Rows from block 7 of a small class-conditioned spectrogram diffusion model, named by matrix and row number. Rows with one number belong to one channel. Each number is 500 + 50 x the weight over its row's rms, rounded and kept within 0 to 999. All counts start at 0. Numbers have three digits each. After the name is the row's rms in percent of the matrix's.
After each channel's rows are labels from the 100 clips, of 14976 (inputs lightly noised), where the channel reaches its highest value: "top examples" is what is common among them. Only what is clearly more common there than usual is listed. The data: struck, bounced, scraped and rolled objects made by modal synthesis. In brackets: how many of the 100.
# convs0: first 3x3 conv (model.decb.0.0.convs.0.weight, 96x192x3x3, each kernel summed), inputs 0-95
# convs1: second 3x3 conv (model.decb.0.0.convs.1.weight, 96x96x3x3, transposed, each kernel summed), outputs 0-95

convs0.21 100:533450473312486508563541510499528457463390488437501418545507511528497486513479548492452519476483386392475456510513386592462452475500499512543511492526530494468523455513524525497538465537480508484622511503472449463524537460539531498533429615525484390427448520559428479375462609482496514529
convs1.21 107:512605536540385568592487462390502490507432491555506422557517481503543501493486445513438456553560535547518549550438425527453520451432470451522429585483547506490420469516578451476509525478476524492543427450503492527539462485547523570582504420450570514456482496423429461452513492568522378567
top examples: rubber-like damping (80); reverberation (76); text has "reverberant" (76); text has "room" (76)

convs0.39 101:383429469340613498360456486506450486406473517574505533505546508541475426497455580512436513486546565486482528476503518470514450564540512478457498552444515529426469539542425453491454398519485462520527564485576484523554441453534451521442540456437523498521524445444537545530572467409478492513
convs1.39 081:499556535460446522579524480478507522500467488484444507470505528485476550479507424550445517500485458456526482491423513467441498472392481529502417479543476384547494514487576577462531540458484496420591473484497492601496512441562579485559539468434425501491488505438471531513562437511437466729
top examples: rubber-like damping (73); clipping (36); text has "clipped" (36)

convs0.13 095:430543366547476495525500450544537544504554518515327553505450514495563465464407451579532568510472537450445527435467563567469382558476452498509498545495550503408543612486510511498617521529556603551485546492544535534511501473500439513521535554460443567545387423511488465551571431460444521503
convs1.13 098:511555564557443471467568524448538475655516565508519466551515487510524462501610543488540472473581586458515535484403496517650513561428514548522459510519532466442532511534444480560476509442548489472437536421462505470425430525494483475567471584574536389503501481524520476485563460531515408466
top examples: one hit (58); pink noise (52)

convs0.89 154:458494417551410504488502522412502458480456450527618443614452517486477492494543387486447470491499555454484526466469528426463399494579540471483478451459409474416497522440502482482579530500531466505568484442553457562486448544559411540494485426430563471417451500507532427478549410456457486544
convs1.89 122:467459548441512492431555568496474519517585490441512518455498429527538517462502478535544543539509410456445492551485507429466482543503464404435523447568395424493541478433440476493534458489457455482599449514518525437508347542521527521593499474458517592488484469513473358470586453443518433527
top examples: mains hum (72); string (40)

convs0.2 085:502504471525370571553473576494353549502498508545434402529552706560433454553565468523469460557499406538521474534482486557503421495295479372515374383525483490419558567552537520477535501502518418433480523441544476531475498499442440569520481534514562550491499512518473479468517555593396517534
convs1.2 095:503522412552567473377467469544418412370496500464509462567489505482509531487642475482465505477433551419436517435570443555450470518480538509480532485528480426504517467502498403559458504499501500512487457577515358543520479479438431457562469498497485515468510555512455495452566447561395490520
top examples: one hit (76); round plate (38)

convs0.86 091:471437476532464532574362558482382522326563515470544462518513446559419494542513418514509414517491399591473486533436396525500434579599549342524471549533585530429499430384568520514507504485476475390595512503524543562495537511466358507502535548493557510544521570545446495612468425501518542529
convs1.86 105:512484518515546379431498441519440476431592471571507499472510489520500514549574441487466507526556578458443520414600505486509430425537494552459424449489463451484484461476451409497545437537466429496510487512506584503535471536433414348571491441453479516454513503552543512480512455567393490570
top examples: one hit (68); round plate (52)

convs0.32 086:551560468520477506436567495460517439475437465481440492457435505405508461509491510500480554454536512585470495520519615428505484515533476509410501469491512551513499570494544503537542549494449428513544461526358475344481493525411528415559495485470473490580449538391525480407388525592450529562
convs1.32 082:467478466501553381420470487535528539501514404641505452544511379497446552422530492515512524522552409564487530494497436485468523479551525494454501507439472506572518598537368394538518551568490508481451605527496482551546497499478416508499490495504473446520522480536594531531500592507511559438
top examples: clipping (89); text has "clipped" (89); ceramic-like damping (43)

convs0.35 106:461522458425468481381546566489530437496485480490495494525506491468505436499514566550573493484526512482478499519506496468542466494534504516508501532628536487555495501483530099484581484465486501542596538574476442295504552579455521474508524508506505470511493445372522490496416514579555556492
convs1.35 117:607486495553498569574513470424465499502473468570488510434488559478550507533465491470403537469453535518514427618435520513427495484438537573456454394572418654521498480495525516504477421537462517505529572555535481633497436561442563483495531486508462529505606516528435547479493507498489519482
top examples: bouncing (100); medium (64); membrane (37)

convs0.42 089:488510567484492536543490532489468527483403496428470461425511458524466443554482537538509537546515353466492497522421406520507419493393404499473513450587432520394436367390582469539483448529535424405497577511489472496426431596464530473499532508485541554441496523514419566566559492398372503561
convs1.42 085:428498554471426462495502564480544538475491519536506435471408448379529465501396494571474490477547532443517527562414478419449472502416437492447491481543561525490427474492564518512538503409607509459485411407419433496495524474524479483530467496516542463505518536410452409443529515517568379491
top examples: large (74); shape: bar (32); mains hum (28)

convs0.91 077:496520533470510547561564479461466497490501536453511478532533507485550431548469533558431556508511313588509570530447416437487409537365548536511507569542483521498535455519542507541526463424517604213502567576511539546519527442548459555556488596499535533493490497515506502420543547495476460529
convs1.91 117:492543548459619467476522458480537477549528514561543446584491515438496523455489468488627469464488530410440481561476494510380545498429494523444601481441478483402561568561576487383570471458477530407586540441455445549489515534489437490533546517484546523483521523470470546560573474503471448462
top examples: thin (high-pass) (100); one hit (52)

convs0.59 088:412501520524513471484494426396518500513524490509503552430546484454507450447504542440522419408380540474562480481481364550471465572514529507536498419501412496556469494512501429522363427544470466527534443369503509526519442534531514501544544507446532562533485560503493489424497462663414457610
convs1.59 105:466504536487603487529533507520433522531472487520465477534522467568573489538558481489406508478552584507452584519548482587460455495458533434454391485500507533438525484549495501428469418512588493423513506419443499523568488512618539505430438609654506524491509581556493522522438521466473567505
top examples: mains hum (55)

convs0.60 108:494433493527504438530480574501544516506492503514534566434442396558408487490527503527532541506489491505486452495472507559504516498474417542534503527505519487470474499531514508494505513474531541488439593531529493532445427519482471542492531509491512508594586518505510425476508547486342516520
convs1.60 135:467437483505448455357503504522446283478449558439479567495452429477500491514425521462448462495485474460479528518518524471484508458481491436504440448495490518488462569462555480442596415475458489536483513495518519488561515499428450514432521495496474355489521521514442472599599513458528476460
top examples: round plate (99); large (94)

convs0.57 095:437405525555506381516498479529284518451471470452456491404552583575587489511467406530472445453461412556459436501454486450526500458365517385528437443513505504404359532545522505491494484521551490470451546441552446551485532595448338443533578485475548499476502489534468548483469578535469514515
convs1.57 081:479534564467484500562546501536412472568517450588550440452521426587540461535546487508495447495499512541477470506422592456516494465538492502548449580517493440534438483452608473563577471487480469521529436577516554489498508557370455485485518476431417590409471548438573535436449515434420528545
top examples: one hit (64); clamped rod (62)

convs0.87 103:602583518516525537437549648506561505494510526545546539551569527477545474552551485484546459524486551561419578434512413495529534546498556506517528534505467517563499562445455487539580488516535469501504444548542432525483541461511361557510463284574530460520561508518491406578424456542484496513
convs1.87 101:565476395597571492460567540568627557532424426360545484479486468492534424507437484475480378479526495508522568443489472488478547462408478493489566590431461536531496534459534480431570496509549468484464542543383525498524527557459560541541471498519546481503506429548507481501488496469471437541
top examples: steel-like damping (56); one hit (47)

convs0.83 086:568533469506537622523349402463410506566524504461483461488484531534371474503417559539535501467496458420539641524513449518493490527290545431532387569521498488495545419493543521496552529406484528433592515539521537533467472545440584508500488480517421559481548480528511553464506582508494391521
convs1.83 098:546434483436594462480491504493547520454531473457578531497579456564546481506572494437453444486492533521469379473505490513488518517593484491462522521531450445553489453508429468497541614465393399489508439419453486482478541501413488536574576493531441558431510518514395572419518451471469537396
top examples: round plate (79); one hit (62)

convs0.48 078:525461513543553464547514494497288546412585473484429529507500510543472499528420503559524464462506467405520574517499466586608486478419616544508364480525446497427394387558527496462468532439459508522488528446531495514470446427462538515535423479478338538421534520516481525544485556524572589526
convs1.48 086:490463411608526458511556441500360490555551478512532516527474466530470530480568545478441432437552410520504512450506512516505502554505491516503579447425534422491526472434463447544332503439528507534529458544514370484500512538452457585521429565470490551487432470500432483458455447476428500527
top examples: small (87); round plate (68)

convs0.0 095:522468504575440425320520524405515516533487496563512511538412514448523456499493573573466552587463552513450470384435459477487566500532510537525509466382575470440501582521337541414478434472497481530446450497604539542538524505445489484412524465506507519532493486253409488442556495589549519538
convs1.0 099:585553629497504463529503475512499494519478558313502558522521509542520522478511467562469487488505531535436514390485540539519530530568584555562533493402492451563509465455528561491473525531539474566514503526584525577525646471447526446451559537457552457458527516484500537481528507488454433604
top examples: glass-like damping (47); mains hum (29)

convs0.37 095:492624468473462453502549435510531419558467509493531374528447503478486487464512526461474482473514543480426464481525434572430517579520399485515485544577527474521504481477517543575618546468470476488537462469481391467475568452529443524524572467529456403548432429489496444436511588460490521591
convs1.37 098:529533479463422522568468502546506456504579494550471549546438574486528479525562585525562446562616461523466509640564514508456595534493534609466499468605466531473537551467450490552561516500407566515544474546507518469545525567516558431503528512485543575530471448524582539429489544547473563429
top examples: striker: soft (82); clipping (31); text has "clipped" (31); mains hum (26)

convs0.58 080:548401488526515552374514489472505508527526515521501551573497518448528470509508441506524520535535502512428523518503524392462488505511450534605522474312504537542494518513476640420486491490538470488550548553333476500456457460439517455436516475504507460509457483506492480539511470487576414530
convs1.58 098:548458428560478545642544501419456428458581504513534534548510505544483518481451511420491515517488442475491460420516385473563609494532410498536522411522507404441485511578577550509565529580609557495509478548419565520514447424455432477472476492523505473575521533504484486452496542467467476504
top examples: bouncing (100)

convs0.44 113:494526391471509507506474480476455480551525488449407475497508427566508448520447487545474526497377516441396465438478419542429541580451563535485472500532430451432445566541496450550576482488568385528500535492485480510457490368413473412486553483556470474467535403496527468529434432394507494522
convs1.44 115:493403432557544482517474510491463543410481538476466495484444450494463512498391478542431470427509394453520470457465536526506488507517485412423487604514488591466483556498483462452503570418473494414526441481509476530530507453569542475552541504412503554573413475468537487543396412487388581551
top examples: pink noise (40); shape: membrane (33); white noise (32)

convs0.93 105:453404456572440471514518431485545432528521516456503515549446508425541426539488489533428537452413522482450529374508435492482604495547441504528520476621514538466494488462273541482492515463469564509532430516503435464493521409459533457432420546441460430523481460373475530415530437493483489486
convs1.93 083:549481458586471426545522522447538559446461485511437449441468467541581471497542513564433426429558440589479534614468493441414525542474531526543563506509493499519524424504523486539582463578484418413583515552394512461544544502458487417508485413446440450430486504584559533447504472514474525490
top examples: large (61)

convs0.11 081:486559509362448545492412505521436414426418483506599581442541516461473606555470538447522452521536500473523488409553450501533441447539565523477522563523509453375491425453445492492466547530511450420504537523565504474513502488544444460553533444545506515506584516500489537442543497522486510596
convs1.11 115:504504554499562545511503507432546468539476566436453535508521481511509496521512511541491452511545483487511475492458495475508529471521486467506519496503528502482474486489684547513517529426445488487523522514536510521511456454560591431536500441439463590505515506481672468511534411529530497747
top examples: rumble (44); clipping (37); text has "clipped" (37); pink noise (32)

convs0.72 100:511510422489443453507521418507518498517494445492434509426560480511485493456497515514472521379513542494548479403523577485432531386528475478507490434457475504413489496464526470478443469477505498470585359489517518535499482541501508517524571369433538491452442502483507474528602580512530488526
convs1.72 100:460519537584533450463501533453443531506552417455509474466459537468399551549439458517459463512518513467462473457496529488504409489492560539411466488396481586460461477546442454533558532637525474477469601567532560554419546502535440504532466491477546496466499636483413563528449552571461563494
top examples: pink noise (42); clipping (40); text has "clipped" (40); white noise (28)

convs0.68 085:498544517548510528542522270465547401536577415341473441454421506528529504477495507555576460470516458504489496508502482487499590473540550507538518478524514610470508534416487516489609368543518474547346507399523476543344477618488527593514428545517484479593549550512376444442501387496497456529
convs1.68 079:467441515591437471534538504428514490501508455458429528399527424471513534461486483497510518530568571482459433494502571492556564510464525610529542508428481513615404440461492571513501596472439590530508419516566490526494532557454504458588518532426560493628526475438491465475507542596489544474
top examples: repeated hits (48); mains hum (45)

convs0.95 092:476537431465437562561527425530516497539520550485508515453520532534529482486516502508486587515388550489488496470529514460565598494522508475318527496419546543587531521448228483523482494542480468538512544472270489516469513486508543494523556608495454493473500574397474503557509438474486491532
convs1.95 076:529456540488457521426492528490458606509535500461456410515519541423538531485492493402544474487493597489512428559492526483572370493409555504553466516552473490474496507505455520507542454531440436533463462502568471498489539540399564615416475527438528569413503442568466452511489422469471516625
top examples: reverberation (62); text has "room" (62); text has "reverberant" (62); repeated hits (53)

convs0.81 106:523479458541561390448518504428495499543381502490526517541454491464505515472510488444489577440406487471502492680494537373517450508513491448457483532424550507469478438493431468499611505494504478552440458508522504564547534518477485349480418418414532512493423471537495488503393479416419437498
convs1.81 113:498459518562565545539490474516441470451469472421573500503497434461514450530409506571493446515466478463615489544471445574475494555495576513476531509562515607481469492561458523469502603453477536473480495494539619524484410489629455559508481474417486422530462451424517531541439429443460519610
top examples: bouncing (83); ring (43); clipping (26); text has "clipped" (26)

convs0.29 084:425462553517505511550508603458383553466601469437465537541428473566516447472484460483539453438517548474493418497660483525492529401359405514533476488530569501450526497509516500492548496421439456501489465532514501553487406417446511492525527537531514437548581512520549457533534498484403447528
convs1.29 093:455477627568525358511523470503510369510456617468460460475525443579496464463460516516490484424514527522599499508542502490495476533523438459497479434489446461518440557519532474540562439493441442527512501446453566476533548502439464553506493494443432418518467471506388521585577492400445530471
top examples: string (80); one hit (40)

convs0.26 120:530505457544546555533172512504463541485504473430555432446477451599289460530415467503511490577525479378515529534503502575551540496368364386534512433528509507426456477475548508504563481459517468429520510524521427536450497554460488542517499508511550538514510526536459529566484502528517486508
convs1.26 102:457526527564537452565542486534517504298467478514505456506492548507491506530538492500544546524540480558452457514512468549554453508499543532455455485514542477490500520464455496527537485495485495491508495394469556566496511466484521480504554511452488488471518450471465517482529439469792416531
top examples: string (93); one hit (63)

convs0.69 080:536442581493480464412485508523522528453561517554599513558412548477507498559495485441431470531493456484411459673506523586548554485525452516594514476441547495529508488551406469524402448472480498539586480530552413515561494509442474453601422435491489502549603495420525496525181478513559498450
convs1.69 110:562462485579556445589481461606521534502527539570555532537521537475446530439501523547425485488464492492487475472446505520496504547469489467426441635476444410492416491495449490416501536493488490483524506482461469542438501496385440530541516523443580415507407467369577529583450476479583545502
top examples: large (72); mains hum (53); action: one hit (41)

convs0.65 094:570535516522499568545113443571327570526533499446475455462520495442413424541441460539569372528531490402544534517515424509567499588360438395529510593522578510453539549485542507556510493493489581476451486546521516524429429476423522524525506459503478509522540539524517533515489510473456555508
convs1.65 087:495430551615477539425528433473479463367522475445497438482463502513513536491477502465418528446504470475437517432514493532494453482578508436539510425529465528573560530480496487481529549463469465486439516427515644450492529502453504575559548533518455462469504546473465522472528491449718521518
top examples: membrane (100); one hit (47)

convs0.6 097:525503516527488516464434486539487475575499540457527573477491475415527496511496472610478508507402447498484459398465500518516630536531429479535535448455511526536487512519464465539504537388516520479464468549566465515521604334463539479501479227491435481455514464529433556416526461469512544506
convs1.6 094:483523540614484496460494542479448475439474459405498425485499470504511470543481508560462440513513487470452520450533509506517481475530605449495533563460416429493568555539496444488486489505501492502540477543415601450490467444415405570533484539569388533506496490483644588493467646504536464557
top examples: steel-like damping (64); string (43); clipping (31)

convs0.55 100:500539461425572444460545513410511422452439488531422458488520506469516460439510494536447500450567528488544469504492535436510469522552508506479497562356537463590497468527579585552505516485461484549518496476396462176497518552406514487598506531451531512498387412384471463430385567512468565514
convs1.55 098:445480476502549545468480495583477513526530464620505446505457575502486509466392407557597497444509538550552501404403545521508482533507428568500480479503525472547482501530469526476523539406460531546398573568445410547484393507512480555449517463510490531452465522470528514516469625452610460463
top examples: scraping (92)

convs0.33 117:532473539444459511486421531523494526491571488525520494550574500510500532621422540444479529484418546477457478544509549462424493528500491473485552495416527470482527519467429510459468522462481619534453448476565497531565503437528540487433498616522452458478504526507480573471526419494488514564
convs1.33 090:441483492456464525503467455432479475483538441579468490493581587518554532446499381495505447516558511440462522561499530499440424519495546461403492494586517464560448402467539550544510402501402500448551456545570477462459494468444485465449471488444477492507518524365511550434470414558407435558
top examples: reverberation (74); text has "reverberant" (74); text has "room" (74); mains hum (57)

convs0.25 107:506465440402432473535546595530515474520475472557474437527473471549502468532502547453460510525572505483493476499527394478450606465491511504596490557397508461485477483493503543470560411473503418524524534579490482161489573491436523506611512493511505466532486366353542482502449503513617525527
convs1.25 111:426426449394605500492487503459501544529548513573408497488429483435447538477481497577480520455493571559543461415451499537517465524451427440515470514573490426587450484459482563519540444508500517472470464514531426529421445531560490474586517559468490403485512504478534465517507439449552424343
top examples: scraping (59); string (29); clipping (25); text has "clipped" (25)

convs0.84 137:470533489553492429556578475470541483528428487474520563405509507522536428510498446484522431458412438462491483548511425501468541460529547469428481433530494466507452471472419519485497474457431509512413441472532529543427477405386458484525350475442532462471498377526485449496376442464559422477
convs1.84 115:558531509548529468488532566501376493461535545569499452599537485538468506554458526615481447523495533525499481494563422517596536473430384418512486542440581484627479491483588609507482465538468476474535521441462494438516519559398415430467509509501488510486500524534543471490536467482601546473
top examples: round plate (77); text has "noise" (41); rumble (40)

convs0.27 095:533518543535544530572498468512502412512459488503496429430489475483400488505485552449393513361506504491459492530559479454419328526534493562515514452560397495490469420467554471555547611537506407591528504485474475553413491439499552432513517510542430502500491391539319415551517375468431430514
convs1.27 103:476453476440482496483536504476549484439506488465554521466483426470458502513597445489578543436539556405520424561421550498494444492446543446465490545537498436468503521486536474482532475304554444445454568478573515489476463426433527538543487589501498486500469503482407515493508443411459415390
top examples: clipping (99); text has "clipped" (99); clamped rod (55)

convs0.17 097:575533452521567507588533563446513546525480476539522581555512522530510492390519560436479556487490499505509499470530580469449504501525533502398528458473491494499500476539603597545493506531484508520518438574312534536561521518473525531189509538552516548472488453310474488562481437475450512507
convs1.17 082:536514511498467519587474527498518429478418392434527484473480506536482510412460489601484399511576429459490485531521438493456605534555491479586471569422544465562509414480457497523565508508468500498403494480526460503441551583461483369503507458429445384491491487532552515463460451521545547578
top examples: striker: soft (84); scraping (78)

convs0.56 097:495401559505490333455467397455512429506452493497537460460453518378430517499434443519517475425488441476467491554482512491541352509451415407510505444510377460334575499485506477437482545497463529427404455502556524538464423495478475390548444500433415633457480416518457444543406424448427458472
convs1.56 092:489456584556471501496493480433526550546467483488534529470490571518467561466526466526468374547581542471497541553485600552531515457510582484565528524626423460573497517507512570450538521598562471412557595445503466493483522584560514507568478456442463414419457502421457515513588539471471488524
top examples: large (99); membrane (52); round plate (47)

convs0.22 088:509400514561391573447522484505543535476558502562498448520527539451510516622455504467455522537618429435479501490548561544444561461522474525490521490501433482488546588364479485527449500519423518527512544464508414557488534480470405475435441539462455428517663474494663583508351404620443487515
convs1.22 089:431484431468500505462537548512497524608385502501485452511501480441522550539537499444590495501508500515566484481572457420531520429429376570476491440513472511512541468572579555532555514462539458462453517497497530502509498453374473507595501500453485462441458625557477435513419603478464589505
top examples: mains hum (80); clipping (46); text has "clipped" (46)

convs0.79 114:460432475572444449486491512456490455500447446489473410537473502378524444461507514519372594527497501431493570287484518477534528484503576517588515406403441451364505541467525447543463473444407490499541459529527423468454510595522432463533471579482459403433528349448532460421494400515467534471
convs1.79 109:507508531449505488566472385480492466490466463375497499542446540506502490562599468587534435516516539533540511551589476449511510465538497456450481472451476470560480478516467435510472497538524541534487478474589555544482328538682578469504545551509502475501592571505535555490501493462460558542
top examples: clipping (93); text has "clipped" (93); reverberation (60); text has "room" (60)

convs0.90 104:533487478526519552364535437528528413499469412494469497585425531524529526567428544538390547448478470376484523326468681450532555462466440442503484527476516445402531443464423488431473453530514471385498501440587484475485471528509460545485450465434465387431462452455602550422486506628458476503
convs1.90 091:566463549528533451520448488495440403473624548547535561514480445523495439566533542475510482490473498465433546516496521499476541465512476502510618528397508495503516474486337490537447480443497498484468460471432633510572520551530505428422545548500490547566511436535549559472545409458574489586
top examples: clipping (100); text has "clipped" (100); mains hum (25)

convs0.46 079:419531499504497528553518406547528454509534624420495478419435508421514503421487558543548476407469498480500486511533507491530579463526530509558510422518459396504500490466518520389495283517412481535415570429601464549430475492507456413509493537522484448554500401517419553478462423560486466508
convs1.46 081:507480507437653499468481566571406554468490535518509422606532492564517568466502504451416453521477485484419562531548523456500497453459469409452476410521516482458467549547429596480509489517571539476543559431426502515512474385496484498423429558565474508501578511502446529473481514393460475502
top examples: repeated hits (94); reverberation (84); text has "reverberant" (84)

convs0.51 094:421367516475441495485509538545601462525559527597467505534441527547380521583566474518420430473438617622503477485508567511450541505572470380506536486486460526404571498433514504443495489526475524358545495433525493501513515520576553510514460510568483482488488480482509502525552419573510488586
convs1.51 112:477438473455428439587468479579494483614490539473462518469529396543545434445448535518556512508491536561482461553458537490531540484556443467534545514498512516469439557451485492494436388515491505570533466509500519558474500470503525574452509521577368618523466456416527521488477397376576491457
top examples: striker: soft (86); mains hum (35)

convs0.66 099:527525521558442461549303571476367529249505500497487463484482473570517443536465422552498374583540594493418548526493549458547371478567509403516444471509575537501383566570539503524390463478472535570551526554506491539404457582456436593529412488425580409461508447522540577486479495485516540516
convs1.66 100:520559490536485413486513512587391436584609488666502585512551452522520466483517421525444504498497466536492545457480500491455459487539485528448465420497504454475483454461468488494456473468498507534539448576535584528464485526496509474470497501463503590474486504494623525494479501542382454664
top examples: one hit (66); small (62)

convs0.50 087:495540528498482484501515519476505388483450517509470541459467501417475486538484530525421466436399554486424472447447406532463549531534479454580491531523493497523459507457347488455471509547462480538518468431535489501509418476535492432517476504425483459539409494590489482370445600547505479506
convs1.50 097:522592478493462422478484338460534458487490493525559475499494474484451496473585477538487488490473524550531554656607485491508604542530549437522601474484425513630481439564497501519541508564524493529525537520541543442438516553532504420535492435505486458531510554483553609507472541505469548445
top examples: small (68); mains hum (37)

convs0.28 103:511586510474476557492456514479511478489449548507580587519564512532473672610514459503570521518475531499478526520525502525478494534533574512522498541569563461511501499431502497516555647518530492479464481493586524493576460450514440538539563479598503564487519484516509506515475557545449567561
convs1.28 145:515498519478494547509524496521479411503474476512501421494533448505539529520443465465576510480507486450532504476534454490562553513459477498509486446564487467491512545507543564505465522509393432440537556500429511458492556494395422464610573454416580693520489550537604469503548546549548416601
top examples: membrane (61)

convs0.19 082:530485512496515503491136489552465520569518524534491498500487461403522454526528502504532484542463493475543508498503386606574511504403525443517457543504470524464435501581499507508490528447494509463503610531567581510503549559423491498506585475551367603477343489493529479504406569458560593534
convs1.19 091:526501443474534439547491491564403509406501470340511446444427507462510515510498478364581497460561450438449543540477463455503458440491454493531473556499366538475522472512469447510472473468569444494443467553558544529518573530353455465486476547503480508452444507489554556514534538494577483462
top examples: string (44); mains hum (39); shape: membrane (33)

convs0.73 087:491478541534550450539531570575565526598495473448521494526529296444582519556499581532531379568573488484493375545564506548546452423419517393526429456513559510464396563576504522502490478446529583499499500572507499534512443433475466561526472509468451560339467559517516395508552547545526528532
convs1.73 096:519511643520462413549512571489473517480509451480516402476511502527560453527405448383518488458479507419535567454519502459466492496502453463562437410470482541499528550451505519416458470456548516516502469476493614485455477508357412479491498510480473513504445470479558513554527453402488556371
top examples: one hit (52); closed tube (39)

convs0.82 228:436504479525484450532520449446493396517533513398513473506417493513475404461483429448370506459429543456467489460465482498516499495540550476518473432512432501443474474441532461554450443451515425476522454431514437493394466536518507461549510509401548443465472414517468430447513403457489481471
convs1.82 102:491522509497560481532499544501504524512605547568426487512481552506519574538535551393461553496507485505480507548528517518490500481410472548534575510559500574494579585518466594513502497622495560398497570510381541500530492527509516483513479535518350491550583441474507462554615509609531477518
top examples: steel-like damping (64); bar (56); shape: ring (43)

convs0.3 100:494515511479466484405530478455509509532507502496489512550506501472510503484508496504474555551508549520490509494506506440435500520511474512358517487432488508543508522492584423454492486467490477485512508564347500503466477458460509479492539513503506433473479555575468481492508502501617485532
convs1.3 119:636490600398386548390489403484531492394486447489475470491550529544424497445490454435533430485455519546476461504413506522466462444472402491470499456524473499497461436508509495575498515547508520507474535443532460546515462540484539570474429559503536540463511393531508491601402541526484505544
top examples: steel-like damping (36)

convs0.85 086:474486505485487389476495479474515615524506539491552628491494530510519517514509534450497560515494469543446593450453461401488489524514542528385525493366503497535510475460310493479485442478575541552426398524578524515549448414477523480396466504479580549594449541273533551427479343551455440524
convs1.85 083:499522516443577548517529526500570506510438456402478516566516430520502532508539511490432464500505529514568565484526448399482553546515516468563463546601514493620435472529467514520514499562547500468530520454539487499444582350489594466585483612482466441459506558553557461556473488441433419570
top examples: repeated hits (57); steel-like damping (54)

convs0.5 082:469540541515482487543514440575436514554357495455509515497457288479495476534504476519528503463539540472548362483469493517504495448431489593526513496520499480504505501512511502498497501446439551538477412457533472536478444482451537452524411513520538512523668514505521523564547515496515440527
convs1.5 101:544459532448378484479517525505430576547465424459557416516451432488479491483475522390477536477521541494475494476489542511495438522511486507474521469487520497489537503476528428375472557472637522498531499533564552462539534501408472416536522535543411531433492481490645529451484423471506585384
top examples: string (46); closed tube (46)

convs0.16 079:506536552513371435493450489530521473494409542574567546466482466516541565527530481472585497590438506471514482476505512474528558455520507548509531582493503507458482493460487455539498593554492483439583482535507512536546540446501486452486424498517466575473552521492529473467379446569553434556
convs1.16 108:477457494504568396484437567451494439593473457476487430514521486501454469494485490518460509483503492548489453502497442459498489516628580488507498510581577567481546449490517568584535528371472489545512519508458446533494396483528429436607396557553568590544476445533604462535540540476502483550
top examples: steel-like damping (94); small (70); action: repeated hits (47)

convs0.88 096:502541512495425493492443523502542469507473470554552530504547513469526592536534456530555406544471565530500505567557510492470523493472509515543526551546470490507487469423529491565517634519503483477505503482426560444546489426490449538483486527510474495478522522471514477505516522532563463537
convs1.88 125:500479545510587496473486452512497449552470447525551439526542421511506491433512446400507409446474430479609564540441450433485565485506528481449486444538461477448484467516474512514513460480505475451526582457499444409456619545352381365513518536486552546542544525485492445467472495458509522536
top examples: steel-like damping (69); mains hum (31)

convs0.12 095:519543544343524423575489510592441456451413532491510551548574463343417512442453487568372603426505411479449478494451512532465488524559437461527502395500432524497442460454524481571479564473495512522591466499622517466587470508578542383534451537511490440417471553498554478425477486518386447520
convs1.12 093:578563547443552526546497445458458506534531474459490450442509526518573503544563490633447458558564568542489460481512457520407517496417463613517434492513521470430523518497537507453527491434416489450541428623508565501516594487549431492471472468466488493502530509515573427565562515562452497624
top examples: mains hum (95)

convs0.15 097:504499487458496565491525452523518522521500533515472540459505509534499505451523495504490568492403540501510522441534515433594508492512503506329522471437520613597506568437296486507497468530494468523449523441232503541468463465494516504524576556480469502486498601317489556565539409513462533520
convs1.15 073:539537498468522561620517454447454489514435497408513540442482534489480509558460514413483553470498505526531455381524520495519515505419438458507500510551439403502531514452513486459468484563517514579589499510574513638550546504392498499469512507449536419494533534630428520462456461421473432580
top examples: repeated hits (79); striker: soft (77)

convs0.62 090:523561525435523466554490421475514512487524496510440472452470513457505503548517536535211450519508498458428499473477430547561521451443471476518504481537510604383511570476510474487434634375449520440390495378403489432483531433487493434516503362521477396619529398501483506447513531447558473525
convs1.62 089:485364382420571423444463449548532519546476449469470495491432453536407474484511526569530583498437470492523456533548454478479531474534519462499470522527472519499561550442395415502541429533534465500493501428484504456466462480436406423488475489498482482491437477648523534509526381487483578505
top examples: steel-like damping (80); repeated hits (64)

convs0.24 076:511509532519479492551596458515259553394449445457499505465609375410535398600454391540520464467518513469580510518344486552459478467328508571530350479497513502445524550513522493485538501580504438521432529474517486533523495492464529429501535492534392481504455501525525507527510568451426596528
convs1.24 086:510534450550431459514495493565467497466527521482512383491498479521539446545602515431448563491518528462499561547500536531497444518522532456555396463532495421503468607476524487605474520535633540557492544629602445492511522491453436493515492497456494457500496438422587472570421470442411531495
top examples: one hit (70); small (66)